From a checkpoint of a small CTC audio transcriber.
Model: waveform 16khz input, arch transformer, norm layernorm, activation squared_relu, moe top_k, layers 8.
Training: muon at rate 0.0032, 12300 steps, batches of 128.
Data: trained on single English nouns, adjectives and verbs, spoken by a formant synthesiser in many voices, 78125 training examples, 20.2 epochs.
Rows from block 5 of a small CTC audio transcriber, named by matrix and row number. Rows with one number within an expert belong to one neuron, the router's apart. Each number is 50 + 12 x the weight over its row's rms, rounded and kept within 0 to 99. All counts start at 0.
Before each expert's rows are labels from the 100 clips, of 14976, where the router gives the expert most weight on average: "peak on" is the class under the peak. Only what is clearly more common there than usual is listed. The data: single English nouns, adjectives and verbs, spoken by a formant synthesiser in many voices. In brackets: how many of the 100, against the usual share in percent.
# router: router (model.blocks.5.mlp.router.weight, 64x192, trained with AdamW), inputs 0-95
# up: expert up (model.blocks.5.mlp.up, 64x96x192), inputs 0-95
# down: expert down (model.blocks.5.mlp.down, 64x192x96, transposed), outputs 0-95

# expert 0
peak on: /u/ (64 vs 1.6); /oʊ/ (34 vs 2.8)
router.0:55 68 58 34 42 55 44 48 41 58 67 58 40 53 31 71 43 47 36 53 56 78 71 39 22 48 67 33 18 34 41 57 44 45 31 54 49 25 58 36 43 60 41 43 32 72 36 67 39 73 47 48 46 41 66 43 50 60 59 54 43 54 45 63 40 55 52 60 51 37 37 55 37 30 59 36 52 53 61 69 36 54 64 54 50 45 36 52 50 55 38 53 53 39 58 66
up.0:50 65 45 50 40 67 29 54 93 14 50 67 46 28 55 50 48 50 53 50 50 58 34 50 44 50 50 50 50 50 50 71 50 50 12 50 46 50 76 36 50 44 40 50 50 50 50 50 55 50 50 44 50 50 31 67 50 34 60 50 50 15 50 50 69 50 42 50 50 46 50 50 50 83 66 50 43 50 69 62 46 50 50 50 50 50 27 50 50 38 57 50 52 70 62 49
down.0:50 50 43 50 58 29 88 50 50 50 50 58 46 50 36 25 50 36 50 50 50 50 61 62 50 61 50 50 50 61 50 50 50 37 63 50 50 69 50 50 50 52 90 80 57 50 55 31 16 65 65 67 44 53 50 60 35 50 50 68 50 50 65 59 50 50 50 45 50 50 50 50 50 50 45 63 39 50 72 60 50 37 40 29 50 53 50 50 50 50 60 25 50 26 50 43
up.1:57 39 50 50 69 50 38 32 50 37 50 50 78 50 27 53 50 50 29 50 50 37 63 56 50 50 50 50 50 70 49 46 54 22 50 50 48 50 51 48 78 66 27 50 60 24 16 50 53 55 47 67 50 49 55 70 50 50 52 50 46 50 50 50 63 48 50 39 50 38 59 70 50 50 50 50 50 64 51 50 60 50 77 50 59 64 45 50 50 50 50 44 40 81 34 68
down.1:50 50 50 50 50 50 48 50 39 50 50 50 47 50 50 66 50 43 79 70 50 50 50 71 46 70 50 40 50 58 34 44 50 50 37 44 35 13 50 22 43 50 50 50 50 49 32 50 50 67 50 65 46 48 23 50 34 40 50 06 50 35 50 14 54 50 47 37 52 78 43 64 66 68 50 54 50 50 50 50 53 67 50 50 85 50 33 50 50 47 50 66 54 50 34 68
up.2:72 51 32 73 17 50 50 50 59 50 50 50 50 73 50 50 50 50 33 40 50 42 50 56 60 50 50 50 64 67 50 23 50 50 40 50 50 06 47 50 50 51 50 53 49 35 17 92 50 58 57 52 50 57 61 50 50 63 69 48 50 50 58 35 50 50 64 50 32 44 50 50 50 50 69 50 43 50 50 37 28 50 50 50 50 30 50 50 50 58 17 55 56 73 48 76
down.2:50 50 51 50 42 50 50 69 50 50 50 31 52 50 50 50 35 50 50 23 81 34 50 65 50 87 26 68 26 50 50 50 50 50 50 40 61 50 50 50 64 50 41 57 50 50 50 50 50 76 50 58 48 52 81 50 37 50 50 50 50 50 27 07 50 25 14 50 62 50 50 50 50 64 50 54 50 67 50 48 50 77 50 50 50 50 83 35 50 50 56 50 50 50 70 29

# expert 60
peak on: silence (97 vs 44.6)
router.60:66 42 43 62 49 57 69 73 42 39 41 71 27 62 33 55 22 55 63 70 33 52 49 62 58 51 68 40 45 37 61 49 36 58 44 45 29 57 32 43 33 55 63 24 71 60 44 48 61 71 42 70 62 68 37 61 47 67 52 47 60 61 59 55 36 60 58 62 45 39 51 55 53 51 56 57 63 71 49 39 42 56 46 66 27 34 36 41 61 56 41 60 55 55 37 63
up.0:72 46 50 50 69 50 53 44 40 47 58 31 50 50 64 38 90 50 46 50 50 50 43 50 50 59 43 50 32 50 52 30 32 26 46 50 56 50 45 30 50 50 50 52 43 50 44 56 47 57 58 12 50 29 50 60 63 35 29 50 73 50 50 45 21 64 22 33 29 50 61 45 39 15 62 54 50 50 25 38 50 33 48 61 64 64 50 50 54 65 44 50 50 58 50 50
down.0:35 41 39 69 50 57 46 72 50 30 30 50 60 33 54 66 25 50 50 50 50 60 37 64 56 88 58 50 73 34 41 46 53 56 37 50 30 50 44 50 50 62 73 25 59 41 65 70 58 42 58 76 69 78 39 42 61 34 72 43 50 50 55 50 60 57 50 47 47 50 50 54 50 54 50 66 63 55 39 16 57 46 45 50 50 30 31 58 50 34 50 44 50 50 43 38
up.1:58 57 24 61 37 50 31 50 50 29 50 35 34 42 50 32 25 56 50 56 73 50 56 50 34 50 50 58 63 63 50 59 28 35 45 58 55 50 50 50 28 60 50 62 50 52 58 74 54 45 46 35 62 35 44 65 50 46 72 50 64 65 19 50 48 54 50 40 35 69 31 50 74 47 27 68 45 50 64 50 56 41 50 55 62 42 66 62 50 50 44 81 50 50 36 71
down.1:62 50 33 50 37 67 50 33 78 50 30 55 54 47 50 47 46 50 50 50 50 50 50 66 59 50 71 50 40 69 75 58 59 50 50 50 57 27 76 62 50 64 50 50 65 50 37 45 38 46 45 50 40 54 54 33 61 50 60 64 50 67 56 50 50 66 50 69 37 67 37 76 68 50 50 42 50 53 55 50 40 73 61 54 20 50 50 45 68 82 42 50 72 35 55 34
up.2:37 50 50 51 50 50 50 50 33 50 50 50 18 50 66 61 55 43 50 43 50 61 45 60 50 54 72 35 50 31 78 50 50 40 50 41 59 27 53 18 77 74 46 50 50 81 46 40 59 31 48 50 50 85 50 58 75 55 57 40 50 50 50 54 61 50 28 50 42 50 20 59 50 50 66 50 50 50 49 61 50 34 56 50 45 57 70 32 50 50 53 57 50 40 56 46
down.2:50 50 60 43 70 69 35 28 50 50 76 50 50 50 22 50 50 46 50 38 50 57 39 50 50 50 74 50 50 50 38 58 60 50 39 50 32 43 49 37 50 60 68 41 55 54 46 58 34 60 50 50 50 50 50 50 52 50 38 50 26 66 50 50 69 50 60 50 53 56 51 50 50 50 50 50 62 51 50 39 52 73 50 50 80 59 22 45 50 50 39 50 44 30 50 50

# expert 48
peak on: /ʃ/ (78 vs 0.7)
router.48:44 27 30 44 42 58 62 66 55 52 24 50 67 46 64 41 31 61 49 58 24 69 49 40 68 45 70 45 53 28 30 44 52 62 66 27 47 55 30 53 53 31 58 84 54 42 60 36 29 52 64 61 38 37 42 46 39 64 29 53 39 51 33 57 58 49 42 55 75 62 61 50 54 60 70 60 64 55 51 45 34 46 59 67 40 42 61 39 40 45 51 52 40 43 48 43
up.0:50 50 50 31 50 50 55 30 60 77 75 64 50 50 50 63 50 50 50 50 25 23 67 50 56 50 50 50 55 50 82 50 50 50 50 35 50 50 50 50 50 60 50 50 50 24 33 50 47 42 50 50 74 50 50 50 52 78 50 50 56 53 50 82 54 50 71 50 50 50 50 50 40 49 50 53 70 63 56 69 51 34 50 50 31 50 50 65 59 50 50 58 50 50 50 50
down.0:39 55 55 50 38 50 41 50 70 64 59 50 64 51 70 42 50 50 50 29 50 49 50 39 50 64 61 50 71 36 50 50 53 50 50 50 50 29 31 50 63 50 50 50 37 50 57 24 46 36 81 29 37 21 50 52 50 44 47 64 53 50 50 50 50 50 50 50 42 50 50 50 50 78 50 50 50 50 33 50 31 50 89 50 61 50 50 50 68 66 50 77 50 59 38 61
up.1:50 50 50 50 50 20 39 50 50 57 50 24 50 50 44 66 50 50 50 50 38 43 50 50 39 50 50 50 83 68 37 50 50 42 33 72 69 50 57 50 74 50 50 50 16 48 58 68 50 61 50 50 50 23 53 63 50 39 50 41 21 37 70 57 50 50 50 50 26 78 50 56 50 64 38 50 50 33 50 67 36 50 50 33 64 59 69 52 50 50 30 50 50 50 50 46
down.1:50 50 50 59 50 50 50 50 72 50 50 74 50 56 50 35 39 45 50 36 50 50 50 55 50 50 47 50 50 50 50 57 45 57 50 56 46 23 50 50 50 70 50 73 50 50 50 50 50 50 50 50 50 50 50 39 50 66 50 94 50 50 19 50 57 40 50 50 50 35 33 50 33 50 35 50 24 58 50 50 67 50 50 50 50 50 42 50 35 50 49 74 49 57 47 43
up.2:50 50 39 50 74 50 50 38 50 53 50 48 50 54 50 50 50 50 35 38 50 50 50 50 46 66 50 50 46 50 45 70 50 50 50 49 50 50 18 64 50 50 16 50 50 50 41 58 50 50 50 50 50 61 50 50 50 41 50 50 50 50 50 50 50 66 50 81 50 62 50 50 50 26 43 50 50 66 50 50 50 63 50 31 50 82 47 64 50 38 50 60 50 50 66 50
down.2:36 33 50 50 60 55 50 44 55 43 50 50 58 50 55 28 50 50 29 34 68 50 50 66 50 63 75 20 50 31 46 50 80 53 19 50 48 50 42 50 61 58 50 50 50 50 50 50 50 55 50 50 73 50 50 50 32 50 39 30 47 50 50 43 41 50 50 29 50 50 44 50 26 50 50 66 50 50 50 36 50 55 50 50 50 71 50 59 50 50 72 53 50 50 64 88

# expert 17
peak on: /oʊ/ (41 vs 2.8); /æ/ (29 vs 2.1)
router.17:61 64 50 63 57 63 64 56 47 45 72 43 30 44 31 71 27 33 50 68 33 60 61 56 36 67 59 38 35 42 49 35 41 56 63 47 48 44 33 37 44 59 47 43 48 53 51 52 50 72 36 58 72 57 52 54 66 57 33 50 62 56 66 58 38 71 54 65 36 50 61 61 58 19 63 41 57 65 40 54 43 45 55 55 46 42 30 63 63 53 67 47 62 44 57 63
up.1:42 50 30 58 50 50 68 50 50 73 50 45 50 51 55 50 50 55 46 34 50 50 41 50 50 62 29 50 30 71 50 41 50 50 50 48 50 50 50 72 42 35 78 34 50 50 54 78 63 48 33 76 50 60 64 40 58 50 53 68 50 66 46 62 47 50 50 50 44 67 50 54 50 39 52 45 50 70 58 36 50 52 58 19 45 50 38 50 73 56 50 50 50 50 50 50
down.1:31 61 50 48 65 50 63 50 50 50 79 62 54 50 32 50 87 66 50 50 06 50 57 39 62 67 56 50 50 50 40 71 50 54 46 59 36 52 48 22 68 40 50 50 51 19 32 56 50 50 72 49 47 50 50 50 50 49 60 50 50 50 50 36 50 65 50 38 51 36 50 58 50 59 80 71 29 50 22 50 50 50 16 50 59 49 50 56 50 50 58 30 50 63 61 50
up.3:54 56 29 59 50 50 50 50 50 50 59 50 77 50 50 75 50 50 50 49 48 50 54 50 32 23 57 50 50 43 31 50 54 76 50 83 50 55 50 65 25 50 55 24 50 50 36 31 59 50 50 50 50 50 50 63 59 50 50 57 63 44 47 28 46 51 52 50 43 63 57 50 56 50 50 67 50 50 26 74 35 57 70 53 50 51 48 34 55 50 50 69 50 47 50 50
down.3:36 37 42 50 52 42 31 73 61 31 50 19 69 50 58 59 50 72 50 78 50 50 50 50 57 50 63 64 50 50 50 43 41 50 50 70 19 50 50 42 66 59 27 65 50 50 50 51 48 38 50 62 64 34 48 38 35 29 50 63 50 65 41 68 40 38 72 62 62 65 50 49 50 29 50 74 65 50 55 35 50 50 81 57 50 55 74 50 50 60 30 51 82 50 50 61
up.4:50 50 50 45 53 62 40 50 41 50 37 50 34 50 50 30 50 50 50 61 42 67 46 50 50 50 34 65 81 47 64 62 58 74 51 50 77 56 50 50 27 36 50 42 45 50 68 50 50 50 76 50 50 50 50 53 17 50 31 56 70 62 32 50 50 50 69 31 66 40 50 32 50 50 48 47 38 39 48 50 40 60 35 75 50 38 51 66 40 58 50 59 50 54 58 23
down.4:52 72 46 50 50 50 50 50 50 58 38 70 70 72 61 38 47 35 62 48 50 56 84 50 53 50 50 82 50 38 50 50 36 62 37 50 25 40 50 50 50 64 48 50 43 45 50 38 37 80 34 52 29 29 39 74 55 67 43 44 50 50 72 74 61 36 82 50 59 50 50 50 50 41 39 50 50 60 73 72 44 44 39 50 50 50 50 40 50 50 35 50 50 49 67 55

# expert 32
peak on: /ɹ/ (95 vs 2)
router.32:30 38 64 44 61 42 31 35 61 66 39 58 36 61 36 36 31 51 51 61 43 54 53 64 51 65 58 34 42 41 32 63 53 51 71 27 31 54 32 49 49 37 33 64 45 47 47 70 53 67 54 45 64 51 38 64 59 55 48 63 61 60 57 51 67 29 51 62 47 38 42 36 34 42 40 43 48 51 67 71 39 38 57 47 60 48 55 58 51 51 56 58 41 46 57 41
up.0:50 72 54 50 50 12 50 50 50 66 50 81 63 35 50 23 50 50 50 57 50 40 59 50 50 48 57 41 56 16 29 51 50 41 55 69 25 50 50 50 50 50 72 50 28 50 50 30 50 43 39 50 39 41 50 50 26 62 50 48 44 50 40 50 39 69 83 50 50 61 50 50 42 35 66 31 50 35 67 64 50 83 67 50 50 50 32 41 50 50 50 62 50 50 58 50
down.0:62 50 70 44 50 71 50 70 26 50 55 63 50 50 50 50 45 58 50 50 36 47 50 52 50 50 50 34 42 29 25 50 50 50 19 41 77 50 50 50 53 63 50 50 50 50 42 50 70 50 24 50 50 50 61 50 50 13 26 50 50 50 50 50 50 50 34 50 50 50 50 32 50 50 29 50 40 28 50 54 50 35 35 37 36 49 44 80 58 50 63 72 50 50 50 60
up.1:50 50 50 50 36 79 50 25 50 89 65 43 50 50 65 50 50 35 50 55 47 50 50 61 65 50 50 50 43 50 50 50 49 64 50 25 50 50 50 50 63 50 50 50 72 50 62 50 50 58 47 50 50 71 50 50 50 21 17 23 65 67 46 56 68 50 69 54 33 25 50 50 58 54 50 31 50 55 50 50 50 66 31 50 50 50 50 80 56 50 50 48 50 50 50 53
down.1:50 40 48 61 27 50 52 50 50 50 72 50 63 50 24 49 82 50 62 50 50 43 45 50 45 50 61 52 50 50 45 43 68 71 14 74 41 50 32 64 75 57 49 50 62 58 33 50 38 50 30 50 45 71 50 50 41 50 77 50 45 50 50 50 50 50 50 43 58 47 67 49 50 46 25 50 50 61 51 56 50 50 48 63 50 24 50 33 50 50 50 50 50 28 55 50
up.2:64 50 50 55 59 44 36 50 50 57 50 50 38 50 62 34 43 53 50 50 39 61 35 50 50 50 50 50 73 50 50 45 35 20 78 32 61 42 50 50 38 50 40 50 58 43 60 50 39 50 59 40 50 50 51 47 47 38 50 68 42 72 45 43 44 50 50 60 50 50 59 34 55 49 05 58 50 52 50 50 56 61 50 59 50 35 50 48 56 50 50 50 51 50 59 34
down.2:50 50 50 52 50 50 74 58 38 50 50 50 50 37 50 50 50 50 62 63 73 50 50 30 51 34 56 50 50 50 56 67 50 50 50 40 50 50 12 50 50 56 50 50 62 38 50 50 50 50 33 50 39 31 58 24 50 50 70 37 50 50 40 50 50 41 50 45 50 50 44 50 50 50 32 46 50 50 53 47 50 39 42 41 33 50 50 50 70 70 50 46 34 32 50 23

# expert 41
peak on: /m/ (68 vs 0.7)
router.41:34 52 46 62 54 47 56 40 59 43 35 64 29 45 49 38 54 52 69 59 42 24 36 59 57 63 49 44 61 37 38 49 65 67 49 33 54 62 37 72 40 63 35 33 66 62 42 61 30 64 47 35 43 60 46 41 50 57 51 65 59 36 52 47 48 32 59 32 66 54 56 62 37 54 53 46 63 49 54 71 34 29 27 70 47 38 68 39 33 63 42 71 67 38 61 30
up.0:39 50 50 50 36 64 71 50 50 40 75 50 50 50 68 62 50 50 50 50 50 73 59 50 50 50 64 50 76 41 64 50 27 74 28 39 50 30 71 44 50 50 17 50 52 59 50 53 50 50 46 50 50 50 61 37 50 50 30 37 50 50 50 50 50 74 51 50 50 34 50 32 57 50 50 32 44 76 20 50 50 50 39 85 38 57 44 35 61 33 46 50 37 50 38 50
down.0:35 50 50 37 44 50 50 59 50 71 50 50 13 50 37 50 40 50 50 32 99 46 61 46 73 50 26 50 50 56 50 45 62 19 50 50 32 76 50 37 69 50 50 50 50 70 50 53 50 67 53 57 50 37 50 50 67 81 60 50 45 56 50 41 61 50 22 50 59 50 50 50 66 50 56 50 50 37 50 50 53 34 17 50 38 25 50 48 65 26 50 62 66 44 25 50
up.1:85 50 50 48 50 50 50 50 50 35 50 50 67 38 50 67 69 39 50 77 36 50 50 70 50 56 45 50 66 39 49 50 50 40 21 34 50 50 22 42 34 50 50 67 63 50 57 50 68 66 44 50 47 65 51 64 20 50 44 44 55 62 44 36 55 50 50 50 50 70 38 70 50 50 24 50 44 62 39 45 50 83 41 71 73 35 62 50 66 27 65 50 58 50 50 64
down.1:50 55 27 50 33 50 41 50 40 40 50 50 50 50 50 56 72 50 50 50 50 31 50 50 50 47 50 50 55 50 56 36 59 27 50 60 81 50 50 50 50 44 50 50 50 50 74 50 66 55 50 50 28 50 50 50 46 50 47 50 29 50 50 40 50 50 60 61 50 49 70 50 46 50 68 50 43 50 50 50 50 66 60 20 55 50 50 57 50 50 37 73 41 71 50 50
up.2:61 68 50 50 48 50 57 50 56 50 46 19 50 36 72 50 84 50 84 50 50 50 50 50 34 45 50 53 50 50 41 62 50 40 60 29 50 50 59 30 29 35 48 50 50 64 50 50 54 35 47 39 45 50 59 50 50 59 85 41 50 50 49 15 59 74 90 31 34 48 50 72 50 31 50 50 41 50 52 31 50 50 48 42 60 49 65 69 42 80 50 50 50 60 50 50
down.2:50 38 50 19 50 50 61 50 33 50 50 37 77 60 50 50 50 50 58 71 50 50 55 46 61 35 23 50 46 41 50 37 50 55 50 67 59 75 25 50 31 32 16 38 79 50 44 50 38 50 50 50 50 50 50 50 50 50 43 50 50 48 50 50 50 50 50 72 50 50 50 39 50 50 66 50 18 37 50 50 53 50 50 50 55 50 50 63 50 50 50 50 50 36 50 50

# expert 54
peak on: /ʃ/ (77 vs 0.7)
router.54:65 48 39 46 47 51 60 58 43 63 32 63 62 42 52 26 61 63 48 63 36 35 41 62 72 38 54 38 66 45 37 53 74 61 51 49 72 58 30 66 30 36 57 33 72 44 70 45 58 51 56 54 33 57 47 47 32 51 42 39 55 38 35 33 58 47 67 49 49 51 58 43 45 68 59 67 52 45 32 44 37 48 64 69 41 54 59 32 30 56 32 63 56 76 63 44
up.0:51 55 50 25 50 58 50 50 50 34 50 48 40 19 17 56 34 50 76 65 42 50 47 63 38 50 34 78 23 37 42 27 50 50 45 50 43 57 33 51 50 42 50 67 50 50 69 55 50 49 63 50 56 50 39 65 27 65 51 50 50 59 57 61 46 50 45 45 47 50 25 69 50 50 71 27 53 50 38 30 50 39 63 50 48 50 42 50 50 50 50 50 50 50 50 50
down.0:85 80 52 50 26 38 50 65 55 21 50 50 50 37 50 67 75 66 62 64 50 50 53 50 42 50 48 57 50 28 50 50 50 20 41 61 71 46 63 50 50 25 33 47 23 50 60 30 50 60 64 17 34 63 52 36 50 57 39 50 43 59 49 50 36 54 45 56 40 50 44 32 23 50 50 50 50 46 50 50 50 43 50 18 50 43 44 50 37 50 50 68 25 50 50 50
up.1:50 50 73 27 32 50 50 57 67 50 50 50 48 50 50 44 50 50 50 50 50 50 62 50 54 50 44 47 61 50 50 50 50 53 35 76 50 58 50 50 32 50 68 50 50 39 50 59 10 50 50 50 50 48 50 50 50 50 66 47 50 42 50 50 43 65 50 50 50 47 70 50 32 77 50 50 50 50 59 50 28 50 50 19 53 50 50 56 50 71 35 50 20 77 50 50
down.1:50 50 28 50 50 50 67 50 42 50 65 50 50 50 50 50 50 50 50 93 66 50 24 50 57 66 50 40 50 53 50 53 73 50 41 50 32 50 49 67 39 50 50 66 50 50 40 50 50 50 28 50 50 50 50 51 65 50 60 50 46 50 65 72 30 56 47 50 46 41 50 50 50 50 81 17 65 26 27 61 50 50 46 50 46 29 43 54 24 63 50 50 83 53 64 50
up.2:50 50 50 50 28 50 62 50 40 79 41 36 50 50 50 50 50 62 33 50 50 50 58 50 75 33 50 50 42 50 60 50 50 34 50 50 59 44 42 50 50 50 50 45 26 71 50 76 50 62 50 67 50 37 55 40 47 56 25 50 70 54 81 50 50 43 41 48 53 57 29 41 24 50 50 50 50 60 87 50 73 27 50 61 40 50 77 50 50 25 50 57 50 64 77 50
down.2:50 50 58 35 50 50 61 50 78 50 31 50 50 73 75 50 72 37 53 50 50 42 56 38 50 30 51 37 50 22 36 42 60 50 50 57 50 50 50 76 50 46 50 44 50 50 50 45 50 47 50 50 50 44 57 50 50 50 24 48 75 65 50 50 50 48 60 50 50 50 50 64 50 48 50 42 34 68 50 50 62 56 78 33 50 50 50 82 50 85 66 50 50 50 43 46

# expert 27
peak on: /k/ (86 vs 3.1)
router.27:55 63 58 35 33 72 53 60 23 51 58 49 60 54 45 60 42 55 59 59 38 36 25 41 45 46 56 39 38 46 72 24 40 67 48 36 34 57 46 38 50 30 49 43 75 66 58 50 60 68 55 57 49 70 77 64 40 59 66 35 53 60 62 54 47 44 77 59 53 51 37 46 62 44 63 61 42 68 31 45 38 53 57 41 42 45 43 40 67 62 30 39 50 55 63 64
up.0:33 20 62 50 50 18 50 32 50 50 44 50 50 58 31 59 63 50 66 50 50 50 36 40 38 57 50 50 50 29 50 68 50 39 50 50 50 70 40 65 21 50 50 50 50 50 50 33 50 49 57 44 50 60 39 26 50 40 66 50 66 50 37 50 56 50 38 50 50 30 50 50 50 48 61 50 62 50 50 50 50 50 50 50 64 64 50 50 38 83 78 50 55 25 71 42
down.0:45 69 69 57 50 38 63 72 69 50 21 50 54 71 50 50 50 60 50 50 50 27 50 68 50 51 50 50 50 35 50 65 54 50 50 50 38 52 57 62 54 50 50 50 26 50 73 64 79 50 50 43 60 50 28 40 42 57 50 58 50 31 59 50 50 47 28 46 50 50 68 31 43 50 50 59 38 41 61 26 38 53 25 50 36 45 50 50 50 50 29 37 60 75 50 38
up.1:18 50 79 82 50 50 50 50 50 50 50 50 50 50 50 50 50 50 50 50 50 81 50 50 75 50 50 50 50 50 50 50 50 50 50 50 50 83 50 50 50 80 50 50 50 50 50 87 50 50 50 50 50 50 50 50 50 50 50 50 50 50 50 50 50 21 50 21 50 50 50 50 50 50 13 50 50 21 50 23 50 50 50 50 50 50 50 50 50 50 50 50 50 78 90 50
down.1:50 50 50 26 50 50 50 50 27 50 50 20 77 50 50 50 27 50 50 50 50 50 70 50 30 50 50 50 29 50 50 29 50 50 50 50 50 50 50 50 50 50 50 24 50 50 50 50 22 50 50 50 50 50 82 50 50 50 78 75 50 70 50 50 50 50 50 50 50 50 50 50 84 50 50 50 50 29 50 50 50 73 50 50 50 50 50 50 50 50 50 50 23 50 50 50
up.2:50 61 50 50 34 45 49 41 42 50 62 38 55 39 63 34 75 50 60 47 63 47 43 50 50 50 29 54 30 77 50 50 31 50 50 43 67 29 41 38 50 50 75 31 67 50 68 49 16 57 50 50 50 35 50 50 50 42 61 50 38 59 50 32 65 56 50 50 50 28 25 81 50 33 50 50 52 50 59 27 50 48 59 50 50 50 53 68 49 50 50 39 50 50 64 50
down.2:50 42 44 62 50 54 83 70 50 50 80 69 53 50 50 79 69 50 56 63 51 29 14 50 50 29 50 73 57 50 55 50 50 50 34 50 32 41 58 50 42 47 50 50 49 50 50 50 50 60 50 50 80 76 58 66 52 50 50 44 57 50 50 72 50 50 50 50 50 50 62 50 50 50 38 50 47 31 32 50 50 50 62 21 50 50 50 49 50 50 40 48 22 35 50 39